Weights of a small class-conditioned image diffusion model: 32-pixel images, 197500 training examples.
Rows from block 2 of a small class-conditioned image diffusion model, named by matrix and row number. Rows with one number belong to one neuron. Each number is 500 + 50 x the weight over its row's rms, rounded and kept within 0 to 999. All counts start at 0. Numbers have three digits each.
After each neuron's rows are labels from the 100 images, of 14848 (inputs lightly noised), where the neuron reaches its highest value: "responds to" is what is common among them. Only what is clearly more common there than usual is listed. The data: gratings and oriented noise at many angles and scales.
# fc1: MLP up (model.blocks.2.mlp.fc1.weight, 384x192), inputs 0-95
# fc2: MLP down (model.blocks.2.mlp.fc2.weight, 192x384, transposed), outputs 0-95

fc1.143:494553524587440484502527393522511481479507472444513342512559508533504527514509525489527520581466506469525504530486504521513523473462494630524498524483447360489516508500538520568482523460527549487505541535618565507499525468546513505363520480532461485519574510483573514370529484543520483525
fc2.143:493458557468546479503530461507445542471504485386488355516524487514516515459420456467474455484505538494472524428514498551515525357459492452550429517531417380489504467512521479438428518526560461485524525438524428583465474477496478564305486502472506434522461465488436496555512479474513577533
responds to: coloured; dashes; stripes at 30 degrees

fc1.191:534392426475535716470420480476533455417526438507522561432460481471615459432471533525533444566485561461476536469406536543501482608476549507506449537485492488441544552542494576418503506523529474568550482475480434550509511507473541439469459563477450437453485516538507574514524449489484504485
fc2.191:532639474495538327520502483538514566407462468517515485501478517452464632497535473532529568471507474551597520523407514507562534454512434514496527521510493536577501434480476423521486453569416570478522542402537468579468501414553454504531506465494477539478446477531420592452525410474589491562
responds to: dashes; very fine

fc1.71:459509494483425518457471450432428558473459525508517292514472522571528471461527531422494453462574496445509514489482445443511494433499441438561487502503471596519524395488486517453499491457496497465403509335611626503497418509453533480471466542482522444523468491530424505561481459567415501414
fc2.71:514500519468493443460496609479522464451514479518479741500468550508523456487481554499458559424532476500517507503537570457470495543528502472545537481516480370468493538478520472448484528437512509507391486371291521514490535524462543488544571558528514488529467542523541522496448526374562464445
responds to: noisy; low contrast; coloured

fc1.344:567492506520585456378523441514497493539504470498540591509580562487540502435446508506562575461509591553458560479628442412442478528470605558587522472399477566512475494487557524576501460521501456490494505533458579445554538497463507517446623437471509453461485508619558567536545591534469492494
fc2.344:498477574454470503536527578453531547560509508487471480460503517539442532459474545493483479519424547531491562587554469521461599517523527404486554476515430536484484519441443507453586422399426394523464483503549450571461480422507453461464547519453559449466457581466407511408475496530589493461
responds to: coloured; dashes; square grating

fc1.157:501465530491456541466368559493457473584475548540442515525547389512531482530559453470403512503496511550463506500488482441476493590546512524480515540466540553464517528514399473489505446462497332540470628499473546530524500525528544522537421493395439500549425501524511557565507510454497511514
fc2.157:473537502432546423523491515589470553564490528513459644504527436528424577525528482556483488413560553504488490592502562429497518446488468560531425540482501466521519511470476552505490576518594597503524591566514530504538449553460488510510563457515457563475493489524507508554450535526472545518
responds to: square grating

fc1.12:429466451485428539502442560493592431504474540518527517553371452404482433304482459456503606495394480431485509568540466556551576475560520500574508449623539504531576442564520507506432359499530500518505507555509512446538466477529569475484408425448415491504513454602467463470524468490539497507
fc2.12:454575480505476485494486479506495608580498558519526484453498575587564486379526467402486461499361497489548501540480447532558471494648468475538501529597474530509484490394504486562445613516459542559428446586498533478508527491464426487470568578461451486434609564544509434490605487497492496544
responds to: square grating; stripes at 0 degrees; stripes at 90 degrees

fc1.27:489435388558526459472502574478597488470467508476473487457549387543478487506582456456503550529571433435497418463493463510494505493450466478533513487554530562410571416561468620522510531573482562553488445483489467480507459481524444460498511461583450534530519530545489485454492546512568483441
fc2.27:483569363530473561507571440499504519515592501512460515518544419500564524506445438514557463582501468485514559425559521405481485490552526507533458473504471477529426493385472430464545459463494532465422410473551547510513549561434533486496517527568454414516523504509588428436413510489529505463
responds to: windowed patch; very fine

fc1.300:565434574470490509423518471538522422474477529509491527492541531607528491481422424521444528518535578498395516490480517536556552544527561515488375445562493446529496499526507506491493492474499303504522591445513517589538567456489504475479470434429497526508489499545565555487470543507478549498
fc2.300:590488552519528471570474517483476499569495433471524489578526477640510548464506448499466580457490564428417431567543511388522501509539418515526517620423462477572459585573443430477491484436537493515485608574485509492432556454409499480476492507510572558530577450477543595534480556447468531585
responds to: stripes at 0 degrees

fc1.284:516551513473504545508538489545542430621518556498545556589486560483454520512527564560498521548507540562528481590582526432445573517571463525456526411616463490473547523482454467499545480502465549491497438575484448541580504450345588458505550499495495572507487519521580537421623517479494521515
fc2.284:491501475473425426473546493413540446509437425484469520460507484455414471486562485465536448455451499521509403435560503564540389496467529518450579501481562486407656486573497543544421498513486542520499465411504521483448514552377514566550586514492461534499486467452523578444429465521557505579
responds to: dashes; medium; stripes at 135 degrees

fc1.87:467464460594555500490492492464523547520508535518554559511551535476502491483483555404498517519391499557469507460514499475487452624477465486436588536521462434540574473591479504427593530567547465580608534498501414467499470491507493447531587531459512422450537527461530516541481462391554582502
fc2.87:495503500566518481536462554561497525502517495468503455506515500555500522481570446455505514456424468434558515386472514532510560438525535499489442440482467554466478496472470505521491490545476482479685543522567439458532521571493504530541444463431554573545501432454477493523507511695375335471
responds to: noisy; sawtooth grating; very fine

fc1.158:404509493488418497602544524590591415462491460504535431499491502466427540532492545474403477510508405502549505538548472458473479528507472514486449437412506493527375530484509431484566488526575506556498378436480500437446531523504482471468567488516476459553536595516542526454515471422454510517
fc2.158:462485446537480511406555509489455555474555500497509467468462597509539386523499541453571541518560415490448455478546505519533551442581479516531522538373553485507592411530510539492588456483448484449535369495446439486446474524483505457510449543519431531493550416564459496407562407527526492530
responds to: fine; stripes at 45 degrees; stripes at 60 degrees

fc1.84:527503461563526489473471481394395490419484491510528479443548548435508448486478474500488532501437419582483487477463525446531500494523487443480459528505540529487502574491455406452632454590484536570446507444532433503472512437459567495480448505568452521501587503455513468544525483539482518483
fc2.84:506489458461557504489448461515428515515496480499519565583558488454578519564460508556419492483533479455496396467512551486467564474468538488411515438487554495459503451459472618433567543576496534511519471451583451578433564477530383462500484392480494460509450479544440533515515554463482505454
responds to: noisy

fc1.139:461488487499508421488548530515538490464484513537562507563512424554440563546474494541501509498448543486509449502456485566508539497484292469498502527546551452575522510572511542552603498506520337563522561447531527519635534451457590557460448508462523599520429460526514471492539513516475522530
fc2.139:453522461454439500535500517435512550458518489539492518443532481406584384526548452532557496535501449576570574398422486640449478539487592484497465477612535490477508421453538533517593507494450538525557487447515491490581420563573458496553536497487508399450397520531472463455501445556518462492
responds to: dashes; filtered noise; stripes at 0 degrees

fc1.250:465451592539570528658526536580516502516507510531447433558425500531545454471470534493341517484542398429413419531529446508499542494488502545484496494546453505475544532529515467517453571453426522497487526483577469398428505415535531428503569478471478450465501485498417460494580546470512529491
fc2.250:474588529545540525370633519439495495465490580442485562508471530469445564415508539539587512547530423500520539528503543451478458488433457420508496532511465515512495461467492515488423469467573476452515528461526566482411506589478442481501411533468489541531427508507502407487548534532534486461
responds to: dashes; medium; stripes at 0 degrees

fc1.186:487544530453524560447396403529478445455465533529534537529486484485432507569564630532465480488454494463587488484519543417497495490562509502487409466508574509491491483439486486494436472665534483580526448508501499553515468478542523504574496516515477497487591564558469570547432466465404495409
fc2.186:507467442429522460565486635519493581472526572506530526495514573510541409595476554531436479465472505383460494479509528373461505509535465471456564493430577532573467485495513500541512608625493509613482482486548462568490541485529487506491528508461445495568507407545476524490420492514573535482
responds to: square grating; stripes at 90 degrees

fc1.37:571476500467527514541498435510412520443458503403461561548511460487520442477467523531483418400484535592569442517526526490454410520550544568470464549475583377426497497496415525465510515604530501479597490486523436527566529487567439498475489427443551547509452491511500442506533417502593587425
fc2.37:492518466415566521419517451477595523448489466419518509504562528549515532445439516446482544516378517538453440432537497500511582594492516522491525389521554369566498482520576493568583504596520538509430538477538470564539471509494531498563508539522493491675555454518516493507516491512618563413
responds to: stripes at 0 degrees; sawtooth grating; dashes

fc1.174:514516559443472540526459448472454421546464503406570479546444504449496485500532477572475447415507489512506456608564521412572502575477542475561500539468499581441496537477542496494552604446582469401583493552411461534565642484601458540553513482422511541405530471460492447430541468409470586442
fc2.174:456519501505490514492528475494499527495543437375580426473528525432519564489557499493490607597526456549432549434542478492455542516483478494470453440506487651492471510487412487482514497447523549425366523523385501525494581454513535557583462497680489532433544477498454454539536433485533577468
responds to: very fine; stripes at 60 degrees; stripes at 45 degrees

fc1.50:439485500506533453493645549448463516431495557525559488444458513507489476587551520470460614457507500519508544511463530535527513515483348510489557573444506476574521510617537540537392504514538441465476488479477544481579489512485533492518569516484400511504551459536515370561476518481481500456
fc2.50:511525563504463526484652476539519505429448639468532495613404572448497574579459512413507415496526509515539367581486461540481458460517521544500491428464475503460467565442550522529390511539482538472517478522519504576508519495503555532484417489525372502519510494597470408506429495514547498432
responds to: dashes

fc1.369:536494444520508556521512462523414588501568567467458550480479458481532513524504438378445533480538464507455532519394482477548476473481507543470517481491472456510539457544456485499559485414525464491533508508562536465492513506417477523573499478530502496476542599454526553421496518412489485489
fc2.369:522454427555570485484540501471549429538481531539477383481454486528512509476461483377522497550547519513486411467424458476510522510398449472479524486495527553519451505478433519508536467437481497497568537486478568442509527462559510489507500501521492654484467490459502522484516511547480490489
responds to: noisy; coloured; low contrast; filtered noise

fc1.92:446548452643450560512489506459580520445530445535478415481553498436436468511502437400464463464602465334454457478466433483536568551511504535554595523485492555533510444489567475447515520520561538510450477514419479470475451548478531499570490435438449458503551520497554500580470536552540502438
fc2.92:467468466650484464529504535492457548533516461492464577514511498582502448488534435477493475502546461603522484450507509518496433429535506549535490507498544421518490506518624509485508508561422506560420467543649397451503527420488505526459545476467456525453539502540520471592484479442484473476
responds to: noisy; sawtooth grating; dashes

fc1.277:528460546526513480513564468437486620462476498442548526526398522476486503527562506543520451512475525586592485450520526514448540510545520457493503479513504550578573636498456467502543503437567474585546477446411506532485589581512518464499564507475531504459522517506433467508373530523449554480
fc2.277:487522495521477501490448519583504398505519536476516498484478479422491566490449460446520531509459535505507461491549511516455456462525446473382486587508484501509439446581414465455513494554490559473455469460480516555521501405567507411567462522479520467370440485496414456452462522557529524524
responds to: dashes

fc1.206:504408441488584489506591459520451539537597522485445543531564496474412507415436469526588511450448488517541633516563474480488515466541496550480454577397432500473630495484497545456498475592519470575524423505527504519450481531433504506438506557586554452486568485557475530503528506510467496521
fc2.206:490503481507545503548545453510487484538499499516543567460491515393466513545427527434499454479496501523525545463562458519488456478786483528524439478495427523488502379500552510570428539572534488544542497531453567485534524447494491502457485573499522508483479582524532542492538576521442481441
responds to: coloured; dashes

fc1.147:484481539521589517524526544526525533500543490522475448497524425501575436467576457500487456505525450566599471542522370559408528499571553527501572495490554584397533495539541543569541556524534549479485462551513523503571566521509512503524505499544568488533484495513431464489441395502532554588
fc2.147:522520484522513446522498538453505463463520501478472476569472436504424516533393491463435516522527451461457439460522610547469520489549489454558521502432635424653501488573515492462537438493518531504471542611476544559538536510480471517448503478501537466456539419533555452526465453534523522477
responds to: square grating

fc1.252:504518517609505567492533582493517409526504614538542404583538540595520508447465514573579428365518532494467487517505430577530435539514502636503582507560497382492476497542449545466546551524535501518506432454552458594489558517501484467504459518429553530511524411581478407596568488495561593478
fc2.252:533528530489438479535538485533495551415544466491481469465519527493407521497517560535445420470429545547516480481528466511537558581468492501481576556573422507413563468550486453470463473559504478509473444437470597472481520538345561462481528420553536456524564554529535539525587426516542535492
responds to: stripes at 0 degrees; very fine

fc1.149:485570549452508422477426458425504480523534506514580452557554484489482484568580500496494471461522520598481539527453528475478488504523547430478432627646483500405529433496501379439528503513516475475447471506498468494499550588491624435509564435523542514566506404487537467538529503432534580533
fc2.149:469519543543547475467487522462563372550516446529416395463491493578457535464539552491600556429389581473578434492539564564547473494479479498532466487516535485402512441504474556482410482448435484479468475515486539470575505475538485596510620486473444505545509511465558482413458528460542507478
responds to: dashes; stripes at 45 degrees

fc1.280:466472481543444516441483468523566505439597538571535491509490551416545485477562577436462514511447482557478501462423505441496524507519388461554505514551478454596549576479514471555452553395545499517478477485443591497419529525487579508524501486557518436488511482489524541575451462489439521507
fc2.280:520570480544486486501468502552497535478481543441537522479419513530523531483424450570523518418497478361540558410477520494544469431477498430536465483558516591410491355490560496602536507333504505427527436483549515525489463491543499457507464488494445452496567523548476456542459496520598439497
responds to: noisy; windowed patch

fc1.2:471524510589560561556444484607467496388557441502543505528495564566500507536521487429517494474468499489439599515594554466518539526453493500487578470515511485600514488423535522519544508548443441525493435518499532430447534455488496425564450509567560527473557492560548554488479555509427497448
fc2.2:482481456521522534431438476433517537396523444497540482460544624451458462465505504394487458528493406452605483465533492471458497485383458472570516536551488515575483550489512473507477512450591579474506527533470530466426474524548508507486558454531547428517527572506493524561513537470447462514
responds to: windowed patch; medium